config.toml
model = "audio captioner"
dataset = "single notes of 20 synthesised instruments"
train_examples = 78125
noise_aug = 0.002
n_mels = 64
hop_length = 160
input = "log_mel"
spec_augment = true
win_length = 512
tokenizer = "char"
vocab_size = 38
encoder_arch = "efficientnet"
encoder_norm = "batchnorm"
encoder_activation = "relu6"
encoder_channel_attention = "se"
encoder_drop_path = 0.2
encoder_depths = [1, 1, 4, 1]
encoder_kernel_size = 5
encoder_stem = "deep"
encoder_expansion = 4
encoder_widths = [16, 32, 64, 128]
fusion = "prefix"
label_smoothing = 0.05
decoder_width = 128
decoder_layers = 6
decoder_norm = "rmsnorm"
decoder_norm_position = "pre"
decoder_activation = "swiglu"
decoder_mlp_ratio = 2
decoder_head_dim = 32
decoder_fused_qkv = true
decoder_bias = "qkv"
decoder_qk_norm = false
decoder_parallel_block = false
decoder_inner_norm = false
decoder_positions = "learned"
decoder_prefix_bidirectional = false
decoder_connector = "linear"
decoder_tie_embeddings = false
init = "torch_default"
residual_init = "none"
optimizer = "soap"
beta2 = 0.95
learning_rate = 0.0021
beta1 = 0.9
shampoo_beta = 0.95
eps = 1e-08
precondition_frequency = 20
max_precond_dim = 1024
one_sided = false
adamw_lr_other_params = 0.0024
max_grad_norm = 3.0
gradient_noise = 0.1
max_steps = 3500
batch_size = 192
epochs = 8.6
lr_schedule = "wsd"
decay_fraction = 0.3
final_lr_fraction = 0
warmup_steps = 170
weight_decay = 0.2
adamw_weight_decay_other_params = 0.01
Rows from block 2 of the audio encoder of a small audio captioner, named by matrix and row number. Rows with one number belong to one channel. Each number is 128 + 24 x the weight over its row's rms, rounded and kept within 0 to 255. All counts start at 0. Numbers have three digits each.
After each channel's rows are labels from the 100 clips, of 14976, where the channel reaches its highest value: "peak in band" is the frequency band that holds the peak. Only what is clearly more common there than usual is listed. The data: single notes of 20 synthesised instruments. In brackets: how many of the 100.
# convs0: expand pointwise conv (encoder.blocks.2.convs.0.weight, 128x32x1x1), inputs 0-31
# convs1: depthwise 5x5 conv, stride 2 (encoder.blocks.2.convs.1.weight, 128x1x5x5, trained with AdamW), a 5x5 kernel
# convs2: project pointwise conv (encoder.blocks.2.convs.2.weight, 64x128x1x1, transposed), outputs 0-63

convs0.110:118087096156118147103151122117159127128149120124121131162126140085156176093136122103111103079124
convs1.110:122090121149118124153177172155118138126113141151154108109148088096126115101
convs2.110:080130111117091117105110103111110158125193122101136085109088127141127133125146107157152112130109116125138144138144121099134162128132091160112080101133079138111155128079159100110113153139123141
peak in band: 250 to 500 Hz (38); 500 to 1000 Hz (37)

convs0.26:147097099128127110143142128098131179107148180135139126099118127108155140189103146099109116122118
convs1.26:164150117106129142175147107127150158164133149104157156168131144107105147146
convs2.26:103103131117138132113081163109138153130162103155156094158103102149174157114108116086117124100135148129156149120105077123094153136091096121118157138133150113157121131176106163145135130115144149
peak in band: 500 to 1000 Hz (31)

convs0.126:163168131131178154153118088124164171126111116104134085126129144116093149142140111151140143148117
convs1.126:100127142132142155110111117150112124107115137173172192158146128138125126099
convs2.126:149104096120092122146133123130090127143120136133087109102138090125151147151090131106094127166074116107159145153123154127158152107135123109130137129081167165118177134159169146152143130125138100
peak in band: 500 to 1000 Hz (38)

convs0.48:143175107128181156114123154124141131098125118157129137156095137156082105117124099097147117097119
convs1.48:116117130105096137126128127131103102080097061103098111128117145133124116159
convs2.48:108116154120099090122137143145129148133146116164164118153149132134114128142144172124083150137144128130118131090106127088170171115168166111146123119115145084105150153163091154144130148097091161
peak in band: 250 to 500 Hz (35); 0 to 250 Hz (32)

convs0.59:083153075147109140125118122145115130139125144114089148112102188155144107115126126127159086115128
convs1.59:111138111093143113150148138118154162186173153144143159160139133140131110130
convs2.59:124095078104150150128079118122111151113150140132075093111165140138123083102132096137128180093124146098116123148178158121101100155150167116146142122120126143140093104128119112126119122115147143
peak in band: 0 to 250 Hz (56)

convs0.23:125145127120119189096126141094119136109112117123166111118119110128104158127155171083159118165146
convs1.23:128126105112119165183146164150137118111163099118127130119128154174153130157
convs2.23:100140199128120128110146107105147129103106105120096127118071096124104129126158122106133143149102189110165110154123118130167114138123118125123138147110132135135148145127127149164173068134146103
peak in band: 500 to 1000 Hz (30)

convs0.6:168158167159089140114144091143101122154150115149125099132117130149151099118132129108079093139140
convs1.6:125124169138148154166118107153125157145176123120137157170164135143146105143
convs2.6:132156139147091130126147141163158077119100099154133104086165149147141157135104152135116101128116160128137130148105124150110158066125128106108121109150113118121105139124105067156107129143180132
peak in band: 500 to 1000 Hz (33)

convs0.45:148133148109168131140197113115126132149132156129093135153151094152141137126109125149122076123160
convs1.45:084122117084133155131141098130173131141157146150154133167129154162150132129
convs2.45:138161121142137091103140136168159101128155114178132104138108109105135133109104172132142142130122111137137143092091116136139124180119147189121144108107126103152135145182132123087106115160136165
peak in band: 500 to 1000 Hz (32)

convs0.61:131161151146118104123130153171090133106135140109140129068151167153107129141135075138139121146109
convs1.61:143147169119107123170164138101138151138128134154161170156100107157119137146
convs2.61:143106118134144163146111073131134122150140131084143116105112103110152208143156174133148117124134139132116119139122137103133102118164135095132137117118101179101151125163097117152164096134113156
peak in band: 500 to 1000 Hz (38)

convs0.25:079121165113125141114131112168137167134126097175146136112146134107149159152102124172125093134133
convs1.25:129151152137101109123176155124094156167184133107135141164144116132127123138
convs2.25:119109132146130148119173148152146155130118148124066090148138138159163121140118115176124169156122117107152131156138104132098165108118158137093145186125106139086098123119116124115129139168100123
peak in band: 1000 to 2000 Hz (39)

convs0.81:108138124118159186171118160163123092131116121125116106144112129163154130161082144114122099132116
convs1.81:092101100141135098133129150150101122165169112121159182135124153153134136137
convs2.81:141119174103105094124118165108086123100123142143124106135160141155134133146123146122148107116111119131102167097135170151145121125082122155123078133115102107156140096177072113137145156105132099
peak in band: 0 to 250 Hz (36); 250 to 500 Hz (35)

convs0.92:109124119076093113120124115141156127097154156112115134129121151154124146122101177130114079134080
convs1.92:129132135104145099150113100109077094095094099135124128139084110124109105154
convs2.92:128122115158148116126142126127125155126103125115127167147163071109150096134159171147215133125099138165135163154120156142098116158120118094098122146106127113141117135105159135137117159138103118
peak in band: 0 to 250 Hz (37); 250 to 500 Hz (34)

convs0.46:134123146157157120114142133154119127139115165110144094065112111111102140129079138082100120106118
convs1.46:087087112158148107108133166149140129161154155120148174152123130134125140103
convs2.46:124121183187126099112116135147094138117135135177092082129137090115151128112106126155177100124095149145128132142096135097142136133094121112163151118143112168099129124142115105135150157107104150
peak in band: 250 to 500 Hz (35); 500 to 1000 Hz (34)

convs0.82:086154111173118140106082156115137127114134132138141111106152147123174147072135098113126123137099
convs1.82:144135111131128098101122109107154110137134149176182132169139146171151125124
convs2.82:124142139186125120155129115118111139131098149121107154121135121110137081150181188095139122115082162174139128107130142158143134096144135095090133070134133091156132136136135118129144135142140149
peak in band: 0 to 250 Hz (31)

convs0.106:196111110170138160108154134139142101155153138112120160125083123092136124108121135117121111143100
convs1.106:139132107095138078103128136090104121095110111163168151163127107117111122118
convs2.106:153153093117120136143128131107097162142103120167101191100146104135127131113139126136164141177130105118102145106100158109141117140149103155164161164139120144095136146191142116105127153131154130
peak in band: 250 to 500 Hz (36)

convs0.21:129137154163108170122157105112128168096095125150128095108134153105137108125088106131111094087135
convs1.21:130160134106118154162125104127148168173127092120164159131101099099138136123
convs2.21:067121105157111107121124121140138180114118138149142123123131147127127121130150129122128095095150170157154123155126118165132187125118110119150186143102130171136155119177152099092105131129152124
peak in band: 1000 to 2000 Hz (32)